{"mask_ratio": 0.6, "encoder_bias": "all", "encoder_num_experts": 8, "magnitude_pruning": 0.5, "epochs": 5.7}
Rows from expert 4 of block 4 of the encoder, named by matrix and row number. Rows with one number belong to one neuron. Each number is 50 + 15 x the weight over its row's rms, rounded and kept within 0 to 99. All counts start at 0. After the name is the row's rms in percent of the matrix's.
# up: expert up (encoder.blocks.4.mlp.up, 8x192x192), inputs 0-95
# down: expert down (encoder.blocks.4.mlp.down, 8x192x192, transposed), outputs 0-95
up.136 121:50 32 42 26 51 48 50 50 80 50 57 30 47 41 50 49 77 60 50 50 47 31 56 58 50 56 35 55 50 54 56 54 57 51 58 44 50 42 50 47 48 50 50 50 38 37 30 50 35 50 30 75 14 69 43 29 55 61 50 50 45 53 50 50 50 48 50 50 60 50 50 83 62 59 50 77 29 42 79 52 52 46 50 50 50 50 22 37 50 50 50 47 44 60 50 61
down.136 116:50 50 71 56 05 50 52 50 61 37 52 31 50 42 50 50 50 50 50 50 60 50 22 00 50 36 48 16 77 61 50 00 00 50 49 76 11 66 50 50 50 88 50 72 30 49 50 50 40 45 65 50 55 07 50 52 66 50 55 50 63 49 50 50 50 50 50 52 50 50 38 50 58 50 81 50 48 52 42 50 39 29 50 05 59 73 33 50 54 56 66 50 63 50 49 44
up.137 114:43 50 47 58 51 71 50 71 50 50 50 50 50 55 68 50 66 56 50 45 50 28 50 56 27 80 50 52 50 50 21 50 35 32 50 82 43 33 50 50 91 50 50 56 50 81 96 53 50 34 50 50 25 13 46 54 50 95 74 50 32 50 50 44 67 53 64 50 32 59 51 36 50 66 50 33 43 00 50 49 56 50 58 61 43 50 55 50 38 50 50 76 50 48 81 50
down.137 121:62 50 50 50 54 50 56 82 50 32 50 37 50 50 48 56 43 80 50 50 50 50 55 99 33 50 50 60 21 30 50 49 63 49 72 50 50 20 43 50 50 54 18 63 34 65 50 50 48 50 50 36 17 62 27 50 51 50 50 59 71 50 50 50 10 50 24 10 52 54 50 50 65 50 55 61 61 50 50 50 50 50 50 48 50 32 50 61 50 62 64 37 13 34 42 08
up.138 105:47 54 50 38 50 67 50 66 56 50 49 50 57 50 50 50 50 35 64 58 50 50 45 50 50 50 82 50 50 50 60 50 31 50 40 50 40 37 14 42 75 50 50 50 50 50 50 11 76 75 50 50 50 32 50 50 32 40 20 50 50 97 50 50 50 50 53 50 50 50 42 40 50 69 96 50 55 17 50 71 71 50 50 55 50 50 50 70 50 62 38 50 25 73 52 50
down.138 117:50 50 50 50 50 50 50 50 50 50 50 64 50 50 59 50 50 45 90 50 82 50 50 29 80 50 50 50 70 70 50 50 50 62 50 50 28 65 32 50 49 45 52 53 65 61 49 50 67 50 50 31 50 65 68 59 50 50 50 50 52 47 50 50 50 48 54 53 50 50 92 27 87 28 50 50 42 50 50 50 52 50 38 60 43 55 50 24 23 33 50 33 55 76 50 26
up.139 122:53 50 50 50 65 49 50 50 50 86 58 50 50 46 50 50 35 50 50 82 39 44 61 54 50 92 56 77 50 50 42 54 50 26 50 45 49 50 50 50 50 50 00 50 27 50 77 50 48 50 48 49 66 55 57 50 62 50 50 16 50 43 47 32 50 50 86 50 50 50 73 41 50 50 50 48 65 50 54 74 17 53 50 66 49 50 72 66 38 50 65 76 50 50 38 21
down.139 123:50 31 19 50 50 50 50 50 50 50 49 50 50 37 19 50 26 76 45 16 50 50 37 54 50 65 41 50 44 52 26 50 61 67 50 32 50 89 50 50 43 47 50 50 17 82 53 50 50 50 50 35 50 89 44 38 31 50 50 50 50 50 50 67 50 50 50 17 98 50 50 50 50 55 50 95 50 50 63 50 53 50 48 49 22 32 55 32 50 50 08 50 50 36 55 50
up.140 043:50 50 50 50 28 50 50 01 50 50 50 50 50 50 50 17 50 50 61 66 50 50 50 50 50 50 50 50 50 50 50 50 50 55 67 90 50 00 60 71 87 28 50 50 50 32 50 08 50 19 50 94 50 50 50 66 50 50 50 50 50 50 50 64 31 74 31 37 45 50 50 25 23 50 87 50 50 68 50 68 74 50 67 50 50 16 50 50 50 50 50 23 50 50 50 50
down.140 049:62 49 50 50 45 50 71 44 50 48 50 50 50 50 50 20 50 50 50 50 79 50 50 50 43 50 50 50 50 63 45 50 99 50 50 50 50 51 50 47 50 50 50 50 09 50 50 88 50 72 49 52 32 44 50 50 50 50 50 64 50 50 48 51 50 50 50 28 47 49 45 00 41 50 21 50 79 50 73 11 50 50 50 22 50 50 47 50 13 50 55 59 50 50 50 99
up.141 136:50 75 58 50 50 50 50 50 12 91 50 50 57 34 60 43 85 50 64 50 50 68 54 09 50 26 36 20 45 50 77 60 56 52 45 59 50 44 52 39 50 50 49 50 59 99 49 50 81 59 25 52 13 27 61 67 50 69 49 63 79 49 49 52 50 47 50 55 91 50 29 50 50 51 50 46 45 50 61 50 50 50 61 31 63 50 38 30 50 51 27 57 52 50 60 54
down.141 139:50 71 50 25 45 37 45 50 49 59 75 50 85 89 40 50 27 59 29 57 50 50 28 50 50 44 62 50 53 56 54 62 52 58 50 49 23 50 39 50 72 63 53 50 50 50 44 45 53 27 75 73 50 50 31 50 50 40 50 50 50 33 50 50 31 45 21 51 70 50 84 69 50 47 50 50 17 64 30 45 50 50 53 73 50 50 59 55 44 62 50 60 57 39 57 62
up.142 049:49 91 34 50 50 69 79 42 50 45 50 50 53 72 50 19 50 26 61 35 79 50 99 50 46 50 50 50 68 41 50 46 31 50 52 71 50 50 79 58 50 39 50 43 50 57 49 50 50 36 50 50 50 64 64 50 49 50 05 52 69 50 75 80 50 50 50 69 50 50 50 53 50 50 36 50 99 47 50 50 65 32 50 53 76 50 50 50 12 50 27 58 46 47 59 31
down.142 048:44 00 65 38 84 50 50 27 54 42 50 50 50 62 98 30 65 46 36 58 56 32 23 50 36 49 70 50 29 58 50 33 50 50 47 35 59 23 50 52 50 50 65 64 50 50 50 54 49 22 43 60 50 50 60 50 50 43 50 51 42 50 58 29 50 50 56 16 50 60 50 50 50 50 50 38 50 66 62 50 63 39 54 50 39 52 50 44 50 50 50 50 81 84 32 59
up.143 095:56 50 50 50 50 50 50 50 50 79 50 59 50 50 30 50 50 50 41 50 50 50 50 50 53 61 50 43 34 30 31 33 50 50 50 50 50 36 76 18 38 50 59 50 50 50 50 50 50 50 50 50 99 62 50 50 70 56 50 28 50 67 62 28 60 60 49 50 51 50 82 47 50 45 50 50 71 17 50 50 00 50 40 45 50 50 50 45 50 50 50 50 50 50 50 50
down.143 095:46 67 48 50 50 50 50 50 50 65 50 50 50 50 30 50 56 54 49 50 86 50 50 50 50 50 41 32 61 50 50 63 90 50 40 50 50 50 30 56 50 50 50 50 50 50 50 50 93 50 50 50 93 41 87 66 50 50 50 50 34 50 37 50 20 50 50 50 50 50 71 50 50 50 59 50 50 50 97 00 18 35 50 69 50 50 50 50 50 50 74 46 50 50 50 50
up.144 120:57 65 27 40 50 55 81 88 54 59 72 50 66 50 53 50 50 50 50 06 50 50 50 50 50 50 50 44 40 60 50 50 56 21 45 53 88 50 50 75 93 50 51 45 50 50 59 31 50 50 35 71 22 38 50 50 40 77 50 50 50 50 61 57 69 50 52 50 50 50 26 62 36 50 50 50 50 50 52 88 46 39 49 50 50 50 50 50 50 61 36 64 45 50 43 39
down.144 108:50 85 42 61 72 50 50 47 35 50 44 36 61 50 12 50 61 34 75 78 50 43 50 91 50 52 50 51 22 66 50 26 50 61 50 53 40 31 61 41 50 48 50 34 50 81 50 57 50 37 49 52 62 50 51 52 50 61 50 50 54 67 50 50 16 53 50 50 50 50 50 39 65 27 83 50 35 50 58 43 61 46 38 38 80 50 51 50 50 90 50 50 45 39 50 67
up.145 115:50 50 50 50 50 50 50 57 50 41 50 41 50 50 45 62 50 30 50 50 50 50 73 40 35 50 50 50 41 57 45 50 50 50 63 50 93 50 50 31 50 33 30 50 81 81 50 50 41 56 38 50 46 52 62 23 26 50 50 50 50 50 80 75 50 50 50 50 97 32 50 17 43 66 64 50 37 50 78 50 46 42 50 64 49 50 50 39 39 32 61 87 42 49 50 77
down.145 120:50 19 50 85 99 50 50 52 50 31 27 34 50 80 42 50 30 72 50 57 47 44 49 47 50 54 65 50 96 62 50 60 32 49 50 57 08 61 61 46 99 50 47 55 51 63 10 49 49 49 40 50 73 44 41 50 50 48 51 50 56 50 50 35 48 56 50 47 50 50 55 50 53 52 50 49 82 50 74 67 50 50 45 76 50 50 85 46 50 85 50 78 38 40 50 50
up.146 103:50 50 36 63 57 50 75 41 43 91 50 50 42 76 50 50 59 50 50 49 87 51 61 50 50 30 36 73 84 52 50 50 50 50 19 50 50 50 50 27 68 50 62 50 18 50 50 44 57 14 50 50 82 48 33 68 54 02 63 50 33 50 50 51 50 54 52 50 85 63 49 57 50 50 50 50 50 50 22 50 50 53 50 68 50 50 43 56 38 50 50 50 50 55 50 65
down.146 106:50 50 24 50 50 27 50 50 50 36 50 38 77 50 50 50 50 50 50 60 50 50 51 50 50 50 61 49 50 50 57 76 33 62 45 60 27 50 50 50 00 53 50 50 50 74 50 50 52 58 55 00 70 50 53 52 50 46 50 50 26 50 52 47 42 50 50 50 38 10 50 30 53 35 72 50 83 39 50 50 40 33 50 18 50 00 42 48 50 50 67 39 99 50 88 50
up.147 113:50 50 69 83 61 50 50 50 50 44 50 35 50 27 12 64 50 04 50 57 50 50 50 50 50 60 50 56 50 50 50 50 39 50 99 50 18 67 50 61 76 72 50 50 45 73 50 50 50 50 50 43 53 50 52 50 65 40 21 50 50 50 57 50 30 50 50 37 50 09 00 50 50 35 53 30 50 50 63 86 50 50 37 50 50 53 50 50 50 61 50 50 55 50 50 50
down.147 116:41 27 50 50 50 50 16 50 40 26 50 58 54 50 85 50 50 50 99 46 09 50 19 36 45 28 50 60 53 50 50 88 50 21 50 50 50 50 76 55 50 55 50 24 50 60 50 57 50 57 27 50 41 50 09 50 50 57 50 67 50 50 50 50 50 77 55 40 66 50 50 76 50 50 56 53 67 54 63 50 50 71 50 44 53 50 50 37 23 61 50 50 87 46 50 50
up.148 151:40 50 60 19 50 63 50 60 69 50 50 50 76 93 50 55 40 44 50 68 50 41 57 60 60 32 50 75 50 40 62 82 54 50 72 04 60 24 50 50 50 48 50 50 15 50 76 56 50 37 29 63 50 79 79 46 54 50 62 27 13 41 52 59 47 53 50 67 50 51 50 50 51 66 68 52 56 50 80 59 43 73 57 49 50 45 50 47 28 48 50 62 55 25 63 30
down.148 146:63 74 50 99 50 56 50 50 41 42 64 50 40 48 50 53 50 50 62 68 50 50 50 40 50 50 53 36 55 50 45 16 50 44 41 50 52 55 73 96 50 66 59 50 08 40 45 50 32 43 61 50 55 26 45 45 50 55 52 45 43 50 68 50 63 41 50 37 50 32 50 50 50 50 50 50 50 67 68 33 84 50 50 04 53 74 50 50 65 71 49 50 50 78 50 19
up.149 131:50 47 44 69 74 50 50 35 50 39 50 50 49 67 62 57 47 41 30 50 15 29 49 50 73 26 51 60 63 54 50 71 50 50 47 28 50 45 48 35 54 38 49 39 26 16 36 50 37 09 50 49 52 92 55 62 50 53 66 67 42 78 59 71 65 41 50 50 40 29 45 46 45 68 99 50 50 70 50 42 50 60 50 51 50 50 48 50 50 50 73 55 59 67 50 59
down.149 133:50 57 50 58 61 50 38 50 50 81 38 50 82 48 50 83 48 20 50 50 53 62 72 71 43 74 54 50 60 50 66 57 16 86 42 29 57 32 40 48 29 88 50 75 50 46 82 76 57 67 37 50 87 50 50 37 50 50 74 50 53 42 53 50 34 49 50 50 50 50 50 64 46 50 71 23 50 36 65 50 50 73 50 46 35 60 45 88 38 71 50 28 56 50 50 52
up.150 055:50 50 29 99 50 55 52 38 50 09 50 50 50 50 50 50 50 50 50 50 50 50 50 50 50 79 59 48 59 50 33 67 50 56 50 50 50 49 50 50 50 50 84 50 96 50 50 50 47 77 50 57 36 50 42 71 56 50 77 50 24 50 50 50 50 50 50 99 50 50 50 21 44 50 57 50 50 77 38 50 50 72 37 50 50 50 50 50 50 50 50 50 35 50 50 50
down.150 062:50 50 50 50 50 50 92 50 50 50 50 50 61 50 21 87 50 50 58 45 19 06 17 50 50 50 50 50 53 50 50 50 50 50 50 50 52 75 39 42 42 50 40 00 99 50 50 50 50 50 50 50 50 50 61 50 50 51 54 31 59 46 50 50 50 50 51 50 28 23 50 50 50 51 93 50 50 51 50 62 50 50 50 00 50 50 50 50 30 50 22 48 50 60 33 50
up.151 135:50 56 00 50 50 81 50 50 50 70 50 39 16 68 51 50 50 38 33 38 50 39 06 45 61 94 50 75 50 37 53 50 50 50 50 50 43 50 50 38 53 64 45 50 50 59 61 50 50 50 74 51 35 46 50 55 50 60 50 50 13 50 49 50 26 36 50 39 50 50 13 50 50 50 44 50 50 51 50 50 55 50 50 50 26 63 84 74 69 22 38 43 32 50 38 55
down.151 128:22 50 84 65 50 49 50 56 50 51 39 25 50 50 32 65 59 25 50 36 30 50 50 24 50 50 68 37 50 48 38 26 48 92 50 50 62 50 51 50 51 62 31 50 45 57 73 50 64 50 19 50 50 83 63 64 50 04 59 50 50 50 48 50 50 65 55 50 64 66 58 25 50 50 48 50 50 50 50 50 61 32 48 52 23 54 50 50 50 26 26 49 50 50 67 35
up.152 122:55 50 30 50 34 15 43 64 51 50 53 50 61 50 50 50 66 53 56 25 43 67 76 50 34 50 57 78 50 65 50 50 50 30 50 89 79 50 40 50 30 41 47 50 84 30 22 11 70 50 55 70 50 50 50 31 50 46 61 59 50 63 74 50 55 60 65 48 50 50 00 50 65 70 77 50 50 50 53 47 36 20 39 50 50 50 59 40 00 50 51 50 46 36 13 74
down.152 126:28 40 36 56 50 48 83 47 84 35 50 50 52 50 50 62 15 59 65 50 55 45 60 46 54 50 63 53 63 10 46 48 29 87 50 50 50 69 50 50 35 50 60 43 50 32 42 66 53 50 37 64 50 54 50 72 67 76 23 52 57 50 50 50 57 34 56 52 50 54 60 20 57 59 50 79 50 65 65 77 50 59 50 50 50 50 50 43 37 50 50 24 62 45 50 50